From a checkpoint of a small contrastive image-text model.
Training: soap at rate 0.0028, 6300 steps, batches of 128.
Rows from block 3 of the image encoder of a small contrastive image-text model, named by matrix and row number. Rows with one number belong to one channel. Each number is 128 + 24 x the weight over its row's rms, rounded and kept within 0 to 255. All counts start at 0. After the name is the row's rms in percent of the matrix's.
Before each channel's rows are labels from the 100 images, of 14976, where the channel reaches its highest value: "responds to" is what is common among them. Only what is clearly more common there than usual is listed. The data: single toy objects rendered from many sides on busy backdrops. In brackets: how many of the 100.
# convs0: expand pointwise conv (encoder.blocks.3.convs.0.weight, 512x128x1x1), inputs 64-127
# convs2: project pointwise conv (encoder.blocks.3.convs.2.weight, 128x512x1x1, transposed), outputs 64-127

responds to: from above (74); bottle (37)
convs0.380 103 [100 128 128 128 128 128 187 128 128 128 128 128 128 128 128 128 128 180 128  74  89 180  96 128 128 128  81 188 201 128 154  68  94 128 128 128  57 128 128 128 128  97 128 128 128 128 128 128 195 128 128 128 173 128 128  98 128  63 128 128 128 128 128 149]
convs2.380 099 [128 128 128 160 128 173 128 128 129  83 160 128 221 158 177 153 128 128 128 128 128 128 128  70 128 105 128 128 128 137 128 128 128 128 128 128 144 128 159 122 128 128 128 128 128  70  48  96  88 128 128 107 128  76 128 128 163 128 128  70 128 128 139 128]

responds to: level (74); dog (34); chair (30)
convs0.209 118 [119 128 128 128  81 174 178  86  71 128 128 128 169 181 175 184 128 136 128 128 128 128 128 128 128 153 102 128 128 128  87 162 128  71 128 128 128 128 160 156 128 100 128 128 128 166 169 128 128 128  79 128 128 168 128 128 128 128  82  98 128  60 172 128]
convs2.209 104 [128 128  77 128 110  73 128 182 128 128 128 151 152 128 159 128 128 128  97 128 134  77 128 128 128 128 128 128 128 128  98  76 155  91 151  80 128 158 128 110 128 157  85 169 128 128 128 128 128 128 142 128  83 128 165 128 128 128 193 128 128 144 128 128]

responds to: purple (33); green (26)
convs0.416 097 [128  94 128 142  92 128 128 128 128 128 128 128 128 128 128 128 128 128 191 128 187 128 143 191 101 106 128 128 128  89 128 128 128 128 128 128 128 128 128 128 128 180 128 109 128 163 128 128  33 103 128 128 189 105 128 128 128 128 128 128 128 128 162 128]
convs2.416 077 [128 128 128 128 128 128  88 128 128 128 128 128 128 128 128 128 128 128 128 128 128 128 127 128  94 128  76 128 128 128 128 120 201 128 128 128 109 128 128 128 128 128 172 128 134 128 128 128 128 128 128  11 128 128 128 128 159 128 128 128  97 101 128 128]

responds to: red (25)
convs0.367 072 [ 76 128  84 128  95 128 177 128 128 128 128 128 128  77 128 128 100 128 128 128 128 128 128 128 104 128 128 128 128 128 167 173 128 143 128 128 128 128 128 128 128 128 128 128 159 187  56  71 211  87 128 128 128 128 128 128 128 128 128  67 128 128 128 128]
convs2.367 101 [128 117 213 128 128 128 128 128 163  97 128 106 128 108 128 128 128 128 128 128 128 128 128 156 128 128  97 128 115 128 176 128 128 128 128  83 128 128 128  98 128  62 128 161 128 128 128  93  82  80 128 128 162 136 128 128 128 128 128 128  44 181 128 111]

responds to: from below (60)
convs0.203 126 [128  92 128 128 119 103 128 128 128 128 128 128  72 128 128  73 128 128 114  37 128 106 128 114  97 111 128 128 128 128 128 128 154 154 136 128 149 128 128 128  91 128 128  91 110 110 128 128 128 195 100 106 128 128 177 175 135 128 128  94 128  95 143 128]
convs2.203 106 [128 128 128 175 128 128 128 128 128 128 128  67 128 128 128 194 128 128 163 128 128 128 182 118 190 128 128 128 128 128 150 128 128 128 128 128 128 163 128 114 128 128 128 196 128 128 128 128 128 128 173 128 128 128 136  81  71 100 128 170 128 157 188 128]

responds to: from above (63); red (26)
convs0.429 094 [191 128 213 128 128 128 128 128 186 128 140 128 128 128 128 128 128 172 128 128 128 128 148 151  46 173 128 128 128 128 128 128 128 128 128 128 128 194 128 128 183 128 134 128 128 128 128 128 128 128 128 128 133  79 128 128 128 128 128 128 128 128 128 128]
convs2.429 105 [128 128 128 128 128  83 163 128 128  87 128 128 128 128 128 128  44 128 128  97 128 128 128 128 128 128 128  87 157 128  98 128 128 128 128 103 152 110 128 128 128 186  40 128 128 173 128 128  84 128 128 128 128 128 128 131 128 119 128 128 128 128 106  97]

responds to: from above (70); orange (26)
convs0.53 112 [128 128 194  69 128 128 128 174 128 128 128 128 150 155  94 128 128 180 128 128 128 128 128 128 128 128 128 128  56 104 175 128 182 175 138 128 176 177 128 128 128 128 128 172 181 128  87 102 128 176 128 128 128 118 128 128 128 128 128 136 128 128  92 134]
convs2.53 098 [128 128 128 128 128 128 128 128 211 111 128  73 128  98 149 128 113 128 128 128 128 128 128 128 128 128 128 173 128 128 128  81 128 100 128 128 128  82 174  73 128  84 128 128  97  74 128 192 128 128 128 128 128 128 128 128 173 171 128 128  89 128 128 115]

responds to: from below (69)
convs0.171 107 [128 172 128  99 128 128 128 128 128 105 128 211 128 110 128 206 109 115 128 128 128 128 194 170 128 128 128 183 128 150 128 128 128 128 128 109 107  92 119 128 128  84 116  79 128 128 128 128 128 128 126 128  99 128 128 128 128 128 164 153  99 128 150 128]
convs2.171 106 [128 128 128 155 128 128 128 128  84 128 125 128 175 128 163 128 170 128 128 128 128 128 128  86  88 160 190 158 128 128 108  87 128 128 163 128 128  84 128 128 128 101 150 128 128 128  76  65 128 128 128 128 128 128 128 128 128 165 128 128 128  89 128 128]

responds to: orange (57)
convs0.377 083 [128  95 128  90 128 128 128 128 128  79 128 199 128 128 128 128 128 128 128 178 128 128 160 196 179 128 128 128 128 128 128 128 108  95 128 128 128 128 128 128 128 209 128 117 128 128 131 128 128 167 136 128 128 128 128 128 128 128 128 128 128 141  94  69]
convs2.377 093 [128 128 112 128 128  73 128 128 128 128  54 128 177 128 128 128 128 128 128 128 128 128 128 128 128 188 104 128 128 128 128 175  73 128 128 128 128 128 128 159 128 128 128 128 128  82 128 128 128 128 162 100 128 128 128 128 209 128 128 128 128 128 128 128]

responds to: pink (97)
convs0.216 114 [128 128 128 146 128 191 128 128 127 128 128 128 128 128 183 128 128 128 128 128 128 128 100  91  89  73 180 160 128 128 128 128 128 128 128 128 187 128 152 137 180 155 151 128 128 155 128 128 128 128 128 128 128 128 128 128 154 128 128 128 128 128  81 128]
convs2.216 113 [159 152 128 128 119 128 128 155 166 128 128 128 128 128 128 122 128 128 128  63 128  66 128 128 128 128  97 128  88 104 142 128 128 128 128 128 128 128 108 128 128 134 128 147 128 128 128 103 189 128 128 169 167 185 129  72 128 128 128 128 196 128 147 128]

responds to: level (70)
convs0.424 094 [128 128  81 154 128 128 128 189 141 134  86 128 128 128 128 128 128 128 128  95 165 128 128 128 180 128 128  38 128 128 156 128 149 128 147 128  81 128 128 128 173 128 128 128 128 128  81 128 128  82 128 160 128 105  66  98 128 128 128 128 128 128 128 128]
convs2.424 092 [128 128 128 128 128 128 128 147 128 128 128 165 152 105 128  76 128 128 198 128 128  66 128 128 128 128  56 155 128 156 128 128 128 128 128 128 128 128 128 128 128 128 128 128 128 128 128 128 128 128 128 128  67 128 128 128 128 128 128 128 128 128 128 128]

responds to: orange (37); striped (31); yellow (30)
convs0.273 094 [ 95 128 128  75 128 128 180 128 128 128 128 128 128 155 128 172  57 128 128 128 152 128 128 128 214 128 207 128 128 159 114 128 128 128 128 128  73 208 128 128 128 128 128 128 128 145 128 128 176 128 128 118 128 128 128  94 128 128 128 128 128 128 128 128]
convs2.273 085 [128 128 128 128 128 128 128 128 104 128 128 128 128 128 128 202 142 128 128 128 128 128 128 128  96 128 195 128 128 144 162 128 128 101 159 128 128 128 128 128 128 128 128 128 128 128 128  67  64 128 128 128 128  64 128 128 128 128 128 189 128 128 130 128]

responds to: from above (79); barrel (32)
convs0.138 111 [128 128 193 128 128 128 128 199 135 128 128 128 128 148 152 128 128 128 151 128 110 128 128 128 171 128 128 128 128 128 128 128 128  93 128 109 128 128 157 161 128 150 157  91 128 128 128  72 128  62 165 128 128 128 128 128 128 128 128 128 128 184 128 189]
convs2.138 089 [128 158 128 128 128 128 128 118 178 128 178 128 128  87 180 128 128  76 116 128 135 128 161  78 128 128 128 128 128 128 128 128 128 107 128 128 128 128 128 128 128 128 128 183 128 128 128 196 128 128 128 128 128  77 128 159 128 128 128  96 174 128  59 128]

responds to: lamp (26)
convs0.112 099 [ 58 128  76 128 128 128 128 128 128 128  91 106 148 128 128 128 128 180 128 128 167 128 128 196 128 128  86 128 128 128 128 128 172 128 166 166 128 135 128 128 128 157 128 128 118 128 128 102 128 128 128 128 128 128  64 138 128 128 128  86  73 128 128 128]
convs2.112 105 [170  90 167  59 128 128 128 167 177 198  91 128 128 128 146  90 128 128 128 153 128 128 114 110 128  92 128 128 128  73 128 128 128 128 160 128 128 128 128 128 128 128 108 128 128 128  98 128 128 128 128 128 128  90 177 145 117 128 128 128 173 128  96 169]

responds to: pink (66)
convs0.154 085 [ 90 101 128 128 128 128 128 128 191 128  36 215 132  42 128 128 128 128 102 128 128 128 128 128  73  97 128 203 128 128 143 140  81 128 128 128  70 128 128 128 128 128 128 128 128 128 128 128 128 128 128 128 145 128 128 128 126 128 167 128 128 117 128 128]
convs2.154 096 [128 128  87 128  57 128 172 128 150 128 157 128 128 128 164 128 192 128 128 128 128 128 128 128 161 128 184 128 112 128  66 128 128 174 128 164 128 128 128 128 128 128 128 128 105 128 128 128  84 161 128 128 154 128 128 173 128 149  81  89 128 128 128 179]

responds to: barrel (66)
convs0.104 131 [ 55 128 204  90 128 128 128 128 128 128 106 128 128 128 128 128 160 128 192 128 120 128  98 201 128  68 127 128 128 110 181 181 128 128 128 128 114 128 128 128 128 128 181 128 128 128 128 128 128  89  90 128 128 128 128 128 109 128  98 128 128 128 110  89]
convs2.104 119 [ 85 119 128 128 128 183 128 128  94 164 128 117 128 128 128 128  95 128 131 113 128 128 128 164 128 128  92  78 135 128 128 128  58 128 128 153 128 128  72 128 128 128 128 102 128 138 113 209 128 128  66 128 100 160 128 165 128 128  70 128 128  77 128 156]

responds to: red (46)
convs0.492 100 [103 128 128 128 128 128 128  85 112 128 128 144 128 128 128  93  45 161 128 149 128 128 128 128  75 108 130 128  84  75 128 104 128 128 128  84 128 128 128 128 128 145 128 150 128 128 142 128 192 128 145 128 128 164  99 128 128 128 185 137 128 128 128 128]
convs2.492 107 [128 128 167 128 128 128 128 206  91 128  75 144  85 125 196 128 128 128 128 128 178 128 128 128 148 128  90 128 128 128 161 128 128 128 143  73  81 128 128 128 185 123 128 118 128 128 154 158  80 128 128 128 156 128 149 128 111 128 189 104 128 106 103 128]

responds to: red (31)
convs0.418 095 [128 128 128 128 128 128 128 128 131 199 128 128 128 128 186 128 128 128 128 121 128 128 128 173 128 128 128 196 128 128 128 128 156 128 128 128 128 128 168 128 128 128 128 128  75 128  99 128 140 102 128  99 189 128 128 128 128 138 198  64 128 128 128 128]
convs2.418 093 [128 128 128 128 128 128 128 128 128 128 128 128 128 128 132 128 128  60 128 128 128  94 139 128 101 128 128 128 128 128 142 132 128 128 128 128 155 128 128 128  90 128 128 159 128  69 128 154 128 128 128 128 128 128 100 128 128 128 142 128 128 128 128 128]

responds to: level (76)
convs0.485 100 [128  52 128 154 128 128 178 138 128 128 128 128 128 128 128 128 169 128 186 128 128  84 128  44 182 128 128 128 172  97 128 128 128 128 128 128 128 128 128  83 128 128 128 128 104 128 128 128 128 154 128 128 128 128 128 146 128 128  80 110 128 128 128 128]
convs2.485 092 [128 128 128 128 128  87 204 166 128 159 128 105 128 148  31  57 128 128 128 128 128 128  91 128 165 128 128 128 128 128 128 128 128  77 128 171 128 128 128 128 128 128 128 128 128 171  84 128 128 128 128 128 128 128 128 171 128  84 128 128 128 128 161 128]

responds to: orange (40); yellow (25)
convs0.452 096 [128 209 128 128  81 128 107 128 128 128 128 166 128 128 128 128 128 128 128 145 128 128  55 191 128 128 128  90 128 128 128 128 128 106 128 128 128 191 128 128 128 129 128  90  90 128 128 128 128 128 128 135 126 128 128 179 174 128 155 128 167 128 128 128]
convs2.452 082 [ 83 106 128  65 128 128 128 128 128 128 128 128 128 197 176 128 128 128 128 128 128 128 128 128 128 128 128  79 128 128 212 128 128 128 128 128 128  70 128 128 128 128 101 128 128 128 128 128  69 167 128 128 100 128 128 128 128  82 128 128 128 154 128 124]

responds to: lamp (28); yellow (25)
convs0.60 113 [128 148 128 128  83  97 128 121 128 128 128 142 128 128 128 182 128 100 128 116  84 128 147 128 128 109 128 128 128 111 128 128 105 209 113 128 128  95 128 128 128 128 225 128 159 128 110 128 128 135 128 128 128 128 128 128 128 128 128  91  72 128 167 128]
convs2.60 104 [128 128 128 128 128 128 128 128 150 107 128  85 128 128 134 128 195 128 128 128 108 128 128 128 128 128 179 128  83 128  84 100 105 128 128 128 128 128  85  77 128 128 169  70 128 128 128 128 137 128 161 128 128 128 128 128 181 128 128 128 128 128 128  81]

responds to: purple (53)
convs0.350 103 [128  75  74 128 110 128 150 128  86 128 128 128 128 128 128 128 128  94 105 128 167 128 128 128 145 128  92 106 128 128 128 128 128 142 128 128 128 128 108 128 128  65 128 184 102  94  85 136 152 128 128 199 128 128 128 128 128 128 128 128 164 198 164 128]
convs2.350 085 [128 128 128 128 128 128 128 128 128 128 128 128 128 128 172 128 128 128 128 112 128 128 128 128 128 140 128  77 128 128 170 128  92 128 128 128 128 181 128 128 165 128 128 128 128 162 128 128 128 128 128 173 128 128 194 128 128 128 128  40 205 128 128 128]

responds to: level (60)
convs0.368 099 [128 128 128 128 128 128 128 128 121 128 128 128 128 128 128  70 128 128 128 128 128 128 128 128 128 108  26 130 128 128 128 163 179 143 128 106 128  97 128 128 128  87 162 128 128 128 128 161 128 128 188 128 159 128 128 171 167 128 128  84 128 128 138  87]
convs2.368 100 [128 103 128 128 128 128 128 128  73 128 128 128 145 128 128 128 128 128 128 128 128 128  89 128 150 104 128 128  72  53  43 128 128  94 128 155 128 129 128 218 128 128 128 167  93 128 128 167 128 128 160 128 128 128 128 100 166  90 128 166 128 152 128 128]

responds to: purple (34); pink (29)
convs0.95 087 [128 128 128 128 168 128 128 128  76 128 128  80 128 128 128 128 128 128 102 226 128 128 128 128 199 128 128 128 128 128 128 128 128 128 128  76 186 128 128 128 128 128  70 128 128 128  79 128 128 128 128 128 128 140 145 128 145 128 128 128 128 128 128 128]
convs2.95 095 [128 128 128 128  97 128 128 128 156 214 128 128 128 128 128 128  77 128 128  95 128 170 128 128 128 128  72 128  73 128 128 128 128 128 163 128 101 128  96  82 128 151 128 128 128 128 145 128  77 128 128  82 128 128 128 128 128 128 128 128 128 128 128 128]

responds to: yellow (59); blue (36)
convs0.189 107 [128  96 128 128 128 128 128 128 165 128 164 163 128 128 128 128 128 128 128 155 159 128 103 128 128  87 128 128 192 128 128 128 128 128 128 128 128 163 202  97 128 144 174 128 128 128 128 166 164 128  97 200 128 128  79 128 171 128 128 128 128 167 128 128]
convs2.189 105 [ 91 128 128 128 128  88  74 128 128 128 128  91 128 128 128 128  67 146 128  88 128 128 165 128 128 128 156 128 128 139 128 128 149 128 128 170 182 128 128 181 128 155  80 128 128 128 155 128 128 180  40 128 128 143 128 171 128 128  94 128 128 160 128 128]

responds to: pink (43); purple (37)
convs0.42 080 [128 128 128 153 128 202 128 128  61 128 128 128 128  81 215 128 128 128 128 128 128 128 128  83 128  64 128 128 128 128 128 128 128 172 128 128 128 128 153 128 128 183 128 128 131 128 128 103 128 128 128 128 180 128 128 128 128 128 208 128 128  95 128 155]
convs2.42 095 [151 100  89 128 128 128 128  77 128 128 115 101 128 128 182 128 128 128 128 128 128  96 128 128 128 128 128 128 168 128 128 128  93 147 128  97 128 128 128 128 128  86 128 128 101  89 161  68 128 162 129 128  89 103 128 128 128 128 128 147 128  81 128 155]

responds to: mug (27)
convs0.110 105 [128 128 128 128 128 128 128 106  67  83 128 170 128 127 128 128 128 128 128 128 128 128  53 128 128 128 164 165 128 128 128 128 128 181 128 128 128 128 128 128 128 128 128 128 128 128 128 128 128 128 120 128  90 128 196 128 105 128 128 128 128 128  60 128]
convs2.110 108 [128 128  87 128 128 128 128 123 127 128  92 128 128  73 163 128 128 128 128 128 151 128 128 128 128  98  71 128 128 128 128 128 128 128 128 128 128 128 128  89  70  81 128 128  64 128 171 169 128 128  95 128 128 128 128 128 128 128 128 128 138 128 128 128]

responds to: pink (28)
convs0.85 116 [128 128 128 128 128 128 128 128 128 128 153 128 145 128 128 161 185  92  98 156  60 161 157 128 156 128 128 128 111 183 185 128 128 128 128 128 215 113 128  99  94 128 128 128 128 128 128 128 151 128 128 167 128 128 128 128 128 105 128 143  99 128 160 128]
convs2.85 107 [128 128 128 128 128 128 128 128 128 128 128  87 128 181 128 128 128 119 128 128 128 128 221 104 128 128 128 145  56 128  64 154 128 160 183 163 128 128 128 171 128 128 128 128 128 128 163 154 175 128  93 128 128 128 198 128 128 122 128 128 128 128 128 128]

responds to: from above (68); orange (25)
convs0.294 121 [ 78 128 128 128 128 128 128 128  91 128 128 214 139 128 128 163 128 128 128 157 128 128 163  88 128 128 171 128 128 128 128 128 143 128  85 128 178 166  96 128 128 195 128 128 128 161 128 128 128 128 107  90 187 128 128 128 128 128 128  84  51 128 123 128]
convs2.294 116 [128 128 128 128 128 128 128 128 128 159 128 128 142 114 203 105 180 128 128  93 154 167 128 128 128 177 153 128 128  96 128 128  94 128 128 128 128 128 128 146 128 128 128 105 128 128 128 149  80 128 128 162 128 128 128 128 214 159 128 128 128  74 128 128]

responds to: from below (68)
convs0.323 131 [ 89 128 128 128 128 122 128 150 191 128  80 118 128  83 164 128 157 107  82  96 128 171 128 137 128 143  77 128 128 126  89 128 128 128 128 128 128 128 128 128  58 128 166 128 107 128 170  65 186 128 128 167 112 128 128 128 128 128 128 128 128 128 150 128]
convs2.323 109 [ 87 128 128 128 128 195  51 128 128 105 128  78 128 128 128 128 128 128 128  84 128 128  62 128 170 128 128 103 155 128 128  96 128 128 128 144  76 115 128 108 102 128 128 185 166 162 128  85 154 128 128  95 163 128 128 161 128 128 128 101 128 128 176 128]

responds to: from below (60); orange (41)
convs0.281 099 [128 128 175 128 153 128 128 128 128 128 128 191 128 128 128 111 158 128 128 128 109  88  34 128 179 128 128 107  34 128 128 128 128 128 128  95 128 128 128 108 128 128 134 128 128  52 128 128 128 128 128 128 128  66 128 103 128 128 128 128 128  66 128 128]
convs2.281 096 [128 128 128 128 145 128  96 101 128 128 177  82 128 128 128  86 128 128 128 128 101 128 128 128 128 128 128  40 128 128  60 189 184 128 128 128 128 128 208 128 198 128 128 106  84 128 128  88 128 128 128 128 128  86 128  68  94 128 128 128 128 128 128 128]

responds to: purple (36)
convs0.439 094 [128 103 128 149 142 128 128 128 128  93 128 128 128 128 128 128 128  79 128 177 128 203 157 128 128 155  98 128 128 154 128 128 128 128 128 128 128 128 128  68 177 128 128 128 128  66 128 151 128 128 180 128 103 128 128 128  97 128 128 128  82 128 163 128]
convs2.439 083 [128 157 138 128 128 128 128 128 128 128 128 128 128 128 128 128 128 128 128 128 128 111 128 158 128 128 128 128 128 128 128 128 128 128 128 128 128 128  93 128 128 128 125 128 128 222 128 185 128 128 128 128 128 128 140 128 128 108 128 128 128 128 128 128]

responds to: yellow (30)
convs0.175 075 [128 171 128 128  77 128 128 128 192 128 128 128 128 189 128 128  87 128 128 113 128 128 128 128 128 169 116 176 128 128 128 128 128 128 128 128 128 203 128 128 128  73 128 128 128 128 161 128  74 128 128 128 128 128 128 128 128 128 128 128 128 128  76 128]
convs2.175 085 [128 128 128 128 128 128 164 128 188 128 128 128 186 173 128 128 128 191 128 128 128  90 128 128 128 128 128 128 128 128 128 139 128  67 128 128 128 196 128 128 161 180 128 128 128 128 128  98 128 161 128 128 128 128 101 128 128 128  72 128 128  83  89 128]

responds to: pink (48)
convs0.372 124 [128 128 109 181 128 128 128 112 102 128 128 128 186 104 128 199 128 128 128 128 128 128 150 128  93 174 128 128 128 106 128  86 128 128 128 128  56 128 128 128 128 128 128 162 128 128 167 128 104  83 128 128 128 128  83 128 128 128 166 128 135 128  91 194]
convs2.372 106 [128 128 113 128 128 128 138 128 128 128 161 128 128 128 116 155 128 128 128 128 128 172 128  65 128 128 128 128 128 128 128 154 128 128 128 183 128 145 128  88 128 142 128 128 128 128 133 128 128 128 128 174 128 221 199 128 128 128 128  70 128 162 128 128]

responds to: red (26); hammer (25)
convs0.335 095 [128 128  81 128 128 128 128 146 115 128 128 128 128 128 128 128 128 128 128 128  94 128  59  96 159 106 157 128  94 128 165 128 128 128 128 128 128 161 128 169 128 166 128 194 128 128 162 128 169 128 177  79 164 128 128 128 128 203 131 128 128 128 121 128]
convs2.335 088 [128 128 128  95 128  60 128 128 166 128 128 134 128 178 158  86 128 128 128 173 183 128 128 128 128 128 128 128 183 128 128 128 150 170 128 128 128 128 182 128 128 128 184 128 128 128 128 128 128 128 128 128 128 128 128 128 128 191 128 189 128 128 128 128]

responds to: orange (30)
convs0.179 111 [128 128 128 128 128  68 139 128  85 128 128 143 128  94  99 128  75 128  80 128  34 128 142 128  96 103  73 128 128 128 128 128 113 128 172 128 128 128 160 128 169 106 110  98 128 128 128 128 128  92 152 128 103 128 128 128 182  75  87 128 128 128 128 168]
convs2.179 096 [128  87 128 128  88  76 128 128 166 128 128 128 160 128 154 128 128 128 171 128 136 211 128 151 128 128 128 183 128 128 128  96 104 128 128 128 128 128 128 128 128 128 128 128 128 128 128 128 128 128 155 128 128 128 138 104 128 113 128 173 128 179 128 128]

responds to: level (62); chair (38); table (25)
convs0.396 099 [128 128 128 128 128 128 169 161 128 128  98 128 128 128 136 145 128 145 101 128 116 128 128 128 128 160 128 128 148 128 128 108 149  85 128 161  96 128 128 128 128  81 128 128 128 128 128 128 158 153 128 128 128 128 128 116  96 128 128 128 128 128 128 193]
convs2.396 083 [128 128 128 128  79 192 128 124  56 128 128 128 173 128 128 128  90 128 128 128 128 128  75 128 128 109 128 128 128  88 128 128 128 190 206 139 168 128 172 128 128 181 128 128 128 128 128 128 128 128 128 128  77 185 165 183 163 128 128 109 128 128 128 128]

responds to: purple (34)
convs0.471 108 [128 128 128 128 128 128 128 145 174 159 128  95 128  91 128 128 187 188 128 128 128 136 128  84 128 128 128 128 128 128 128 128 128 128 186  92 128 128 173 128 128 128 128  88 128 128 128 128 128 128 156 128 128 128 128 128 146 128 170  86 165 128 128 128]
convs2.471 096 [ 86  85 128 128 128 128 178 179 128 128 128 159 128 128 128 128 128 128 171 128  97 128 128 128 128 128 223 128 173 128  96 177 128 142 128 128 102 128 128 128 128 145 128 128 128 128 128 128 128 128 128 128 128 128 128 128 128 128 128 128 128 175 128 128]

responds to: level (67); purple (26)
convs0.338 102 [ 88 161 128 128 128 128 128 128 128 128 128 163 128 171 128 128 128 179 128 128 128 128 128  80 128 128  84  92 156 128 128 128 128 128 128 128 128 128 128 128 128 128 128 172 146 128 128 128 128 128 135 108  87 174 128 128 128  69 128 128 128 128 128 128]
convs2.338 084 [107 128 128 146 128 128 178 128 128 128 128  61 128 128 128 141 128  74 128 128 128 143 128 128 128 128 128 128 128 128 128 128 128 128 128 184 128 128 128 128 128 128 128 128 128 128 128 128 128 200 157 115 128 128 128 106 128 128 128 128 128 128 128 128]

responds to: pink (53)
convs0.177 087 [128  91 128 128 145 166 128 128 106 101 128 128 128 128 128 128 128  65 195 160 128 152 128  87 128  75 160 128 128 128 128 128 161 128 128 128 128 128 128 128  92 128  75 128 128 128 128 128 128 165 171 128 168 156 128 128 128 128 218 128  67 128 210 128]
convs2.177 102 [128 190 128 128 128 128 128 179 155 128 128  97 128 128 128 128 128 128 128  57 128 103 128 128 128  92 128 128 128 157 128 128  40  76 128 128 128 128 128 185 128 133 192 128 128 128  87 142 128 128 128 128 121 128  77 128 128 128 128 128 128 128  98 128]

responds to: lamp (26)
convs0.92 115 [167 128  73 128 128 128  96 128 128 128  94 128 128  42 128 128 128 128 128 179 128 164 128  93 128 128 128 128  84 128  81 128 128 128 128 157 128 128 147 128 128 128 135 104 154 124 128 159 128  95 181 128 128 150 128 128 128 150 128 128 128 181 146 128]
convs2.92 099 [ 77 192 128 128 128 128 107 139 128 201 128 151 213 128 194 128 128 128 128 145 175 128 154 128 128 144 128 128 128 128  92 128 128 128 191  84 188 102 128  85 128 121 128 128 128 128 128 128 128 128 128  74 128 128 128  97 128 181 128 108 128  92 128 128]

responds to: from below (63)
convs0.149 092 [128 203  44  67 185 128 128 128 128 128 168 138 128 128 128 128 128 128 128 128 130 128 177 128 158 128 190 112 128  91 128 128 128 195 128 141 128 128 128 128 128 128 128 128 167 128  45 144  70 128 128 128 128 128 144  50 128 128 128 128  67 128 128 128]
convs2.149 103 [125 128 179 159 128 128  79 128 128 128  84 128 157 128 128 128 128 141  76 128 128 128 101 128  43 128 128 128  88 128 128 157 128 128 128  53 128 128 128 128 128 128 128 128 128 128 189 128 128 128  84 128 128 128 128 128 128 128 128 149 128 128 128 128]

responds to: yellow (55); flower (31)
convs0.411 084 [128 179 128 128 128 128 128 128 159  92  98 128 128 146 159 128 128  90 128 128 128 128 205 128 128 110 194 128 173 128 128 128 128 128 101 128 164 128 151  70 128 128 128 169 128 128  99 128 128 174 128 128 194 128 128 128 128 128 128 128 128 106 128 128]
convs2.411 096 [ 75 107 128 128 128 128 128 128 128 150 128 128 119 172 128 128 163 165 148 128 165 128 128 127 147 128 128 128 128 128 128 128 128 128 128 128  56 128 128 128 128 194 128 128 128 128 128 128 129 173 128 171  66 128 156 145 128 128 128 128 128  75 128 153]

responds to: purple (27)
convs0.321 086 [ 61 128 128 128 106 128 128 128  82 101 120 128 128 128  94 128 128 128 128 128 128 128 128 128 128 128 128 128 128 128 128 164 128 128 128 128 210 128 128 128 128 128  74 128 128 128  77 104 128 128 128 128 128 128 128 128 128 128 128 128 128 153 128 128]
convs2.321 112 [128 128 128 128 136 114 128 128 128 128 128 128 128 128 128 128 128 128 191 128 128 128 128 203 128 122 114 128 161 128  58 128 128 128 128 128 128  48  82 177 128 128 143 138 101  79 128 128 128 128 128 128 128 128  95 128 128 128 128 128 128 128 149 128]

responds to: red (28); orange (25)
convs0.267 094 [ 89 173 128 128 128  92 128 128 128  96 128 156 128  59 190 185 128 128 128 128 128 128 165 128 128 128 175 128  75 128 128 128 128 128 128 128 128 160 128 128 128 184  55  71 108 104 128 128 128 128 128 128 148 128 128 128 128 152 128 128 128 128 150 199]
convs2.267 110 [ 97  92 128 192 128 128 128 128  64 128 128 128 128 128 128 128  59 128 161 101  88 128 128  74 128 128 128  74 128 201 100 128 128 128 128 152 164 128 128 128 128 128 128 128 128 128 142  99 128  57 128 128 128 159 128 128 128 128 153 166 128 128 128 128]

responds to: from above (65)
convs0.181 109 [128 112 128 128 128 128 128 128 128 128 144 128 101 189 166  92 189 130 128 100 128 128 128 128 128 128 161 128 128 124 128  59 128 212 176 128 128 128 105 128 182 128 128 128 128 128 128 128 128  81 100 158 128 128 128 128 128 128 128  92 128 128 128 150]
convs2.181 101 [128 128 128 128 128 174 128 161 128 128 128 128  96 206 128 128 128 192 128 123 128 128 194 151 128 138 128 128 155 128 140 128 128 128 128  71 128 116 187 128 128 128 128 128 128  84  90 128 102 232 128 128  57 128 128 128 157 128 128 128 128 128 128 128]